{
  "image_size": 64,
  "crop_scale_min": 1,
  "encoder_parallel_block": false,
  "encoder_patch_size": [4, 4],
  "encoder_conv_stem": false,
  "decoder_weight_standardization": false,
  "decoder_blocks_per_level": 2,
  "label_smoothing": 0.1,
  "init": "trunc_normal_002",
  "beta2": 0.95,
  "steps": 18200,
  "lr_schedule": "linear"
}
Rows from block 2 of the encoder, named by matrix and row number. Rows with one number belong to one neuron. Each number is 128 + 32 x the weight over its row's rms, rounded and kept within 0 to 255. All counts start at 0. Numbers have three digits each. After the name is the row's rms in percent of the matrix's.
# gate: MLP gate (encoder.blocks.2.mlp.gate.weight, 384x96), inputs 0-95
# fc1: MLP up (encoder.blocks.2.mlp.fc1.weight, 384x96), inputs 0-95
# fc2: MLP down (encoder.blocks.2.mlp.fc2.weight, 96x384, transposed), outputs 0-95
gate.135 097:131103096092087135114116154111059062095057102132093128166135108103211162107112093101116116171161137148121106121092061084160151107066106134058102157145096136117096126061114142090108135123154113139094074108138064128171145156120102118102173137118172107137091131144153112118137121060113149152
gate.136 097:142135130053117119124180126134143130179142204152090124146092098222153155156131075139145104138161112127113170129174120176108170147131113088096139116142173104150089149168122080097121090130130151147136180134121138108167173137128111137164148192148058211120168152111163146159147119097174155150
gate.137 094:140129124106131119128122040093083141123154150128087158108111192138061132146116146149126156104060070164153056130160166101154108129087090100163240090124127132157163108116190119158096181119112099144086121111082107099143145127132107104099166094108142084144124099103109137100158155125112109089
gate.138 087:142121176126136122140139094116133082122112147123140116124117141023148163132144149171106111153117114138153099176161099112157150122140147119138179134167075143173050073130172095063075163120135080105128174091170119151121121121169097114149143100136156125185121168114102088190200096087145079111
gate.139 101:117133083167110183185110123094071152182101120130121111136104131139179130114138082165147044116104150163113071131146121168135159110149145139129089062115154132138107136148123170102112099123180149097131175159126198162086180179095149127072129086084130144130129172152155211097135164128148130098
gate.140 101:146150144162181113147178112138146063135050052082103142094162178116179129066138194172137147114080087112170127136112119127082106116133119108156158154152176122112127097085108180131095188107127185081132133107094146119109132120067124130065123138160125145144116111116136158122108108068119131175
gate.141 099:107174103191112092110145116115046166127113060104092088120107155145143168151129113136097186127064132143165150125148112099195164145122130102166143145183063159134166116117216160072132146085139166109121120153109088120137124123156140098107160139119040162127093125147104152113135122140099113171
gate.142 107:121135104114104116120157107102044086098137093112129126134127114099025108124095118104115177096108136129156090092143110125165125133177108152072177101122086172124108097097135103123071151130099071107134109162077074120128120183101136075145119129100096093092092047113099123116106147176071108155
gate.143 099:122054185185127113127154083148071070103105200114099093116178175130120139136117093127153101127138113107109081148130189173138118176119116188103176074157115148114128164147168114122119084147104123116152109126151132119126070098103129134183220106100128157139133125145145136100151068100166081117
fc1.135 097:127167142163164139175139093140129156187142204131133139086152121180098167155157149172136153103110126123123168126175186182116127152205168132199161098134136126164159135177143145154140119141107168146176173171137223129090127114104131099166099121175151162081166139106109119152132113160165129119
fc1.136 109:104142074130136141132094144154127110096155141137131122129163132069113064183123184130134163099068133085085112148166093143168062158167130106143104163097072152133103112122100085185129128178168125104111120131134114177120060184092180150106165071111166119141144092139091117093157172194130156120
fc1.137 100:092136126089179149145082139116117163150105119153129105120106059156179157115136121131179077126171166099124180141150131182135159108147161184144041176128124166151088101162070177112158088113148177144161146164172121116134113184136145155139137096168072188147164147173154133149137101131148156163
fc1.138 098:138091095120111099098206102148158183171211122154040092104143137126107132134093165136155148157069127162154120116108110164119094153116131163128079127125145070093073128075140115106152146148133118122059106080125159159153170155152157094120192156190128143118129151127177171107106121121155133157
fc1.139 090:108152111172114168150121169133092141177097140147157078169107130150155115085123107137143088107076154128126076089135109098100131063131153114154096058076143098189099125183136185072096108123175176081140114143099155116065156132089117145096139109079177100146156187125136145106090099115117121078
fc1.140 097:083190185168197094115142122148150137131098153131108156096125123156116134141097096095135107154059099098100152093094082098075168111153056085129085147134073103130115123164094150106157156101089120144114103132080165077107170087094125107095092065109148111117082144119089137138070106091174145132
fc1.141 107:147165105157108110074160143110140213135141063104070053167104131161080125147110087090094148144128163083165115083158136142137163108103143070116154141164092129098157120107183099068118144089158139122141107123122075133128127067189141121114146133121081168114067129192104141131121166161111131148
fc1.142 110:110117089116095096090123085079046104070153098106127106143113103132050103112096110101114141124103157106124093076141113101153120119170124133054191102090082143150111097095114097121077112126089072082127089135100083122093127177101115093149120144094098091073091073125096122096105151155087111116
fc1.143 097:175134089127122152135136156113107170129100069140134076138147144160107169120170106130149110096124158114086175095131168086124150089129168107199148080124130122178100203213124055144141134167125098089144133107062133095170123139126092121145123148072100122119152158099153117124062159084112160181
fc2.135 083:183127131118098122080127162118087111130100091169105146208118132124176164106115128149153106158180144134078149147151107116114119152143108171081097109172056119165117085133115178114111159173169074117102045093150109126139115135153116101123198167140160140093079177173179131124085092117097159115
fc2.136 128:131121023127173127065167134136128173129194207117152136179129125162084044130145085117124109113132157145097123121140136139035132149095121088130061114103127163153171142116102056120121084098143142146140134139128150164124077163172156102151130166120159158117130138127112167121109138111120162148
fc2.137 084:213130134127133114126091137122063150143129154135081147186059156075037127118162144150113175106130125084118074131117138123156092130135110071169193128042127132129176150128158076085124175154143072154092104115129127117127135149151106141088100067111103152109135114110126133102147116134078113147
fc2.138 119:122094137148154125082167139090190159119127058120089097144139106135137119104152136174184046140149086130091142115103113113137102136115143177086148123097104133157152104089120144101128142172119120137068116051158161166150108131097098131028195154150123123182120141160131140123082114121188166161
fc2.139 098:164194179068130091172128115153140135089118146157126134124155147115133179142109190121135146156153096104111150129121094080129112114112121131113139205118120123099111122049121111148175158117079112164105163116087119077188086114097136141208145139144099178150151086082145073178132055129093115146
fc2.140 094:134136109138119111153111188147113170117140114144184137119135064167130143083134105167128173101179126162099131162170141080094159098111128222114066147188046127152124178180157120120150102120156130142095127115125111160132176141161108113129095085126095131050139167151071080141127117108084118107
fc2.141 116:156090151104162109081158096137195100119169209185113112137158146113107081126108065135125141137151115109121099157148170118091084063144142209141129146112177145120141137130158074152083139173081064156154122162134127106108127117106133112196058156105149107135158085146141148113090152095103129164
fc2.142 079:096096138154145145135104150141181088132099174149148126145101202196227162136147137110129077114111141121104148112153135135058135156082137098147142112128170056141168163149177134155157124143163131151070131104086139151155095134090107162106086123103103116058137154140135109101101156125180118057
fc2.143 103:126140118129074159171094157078067102192090128132157112159067161089149176125155162160122167157055125126143164114150109095109113083165082090093087090171134100155136127078120160105161176097117075090065109100105145140108140076120121109138100149129111141133116092159175119129124168087118094185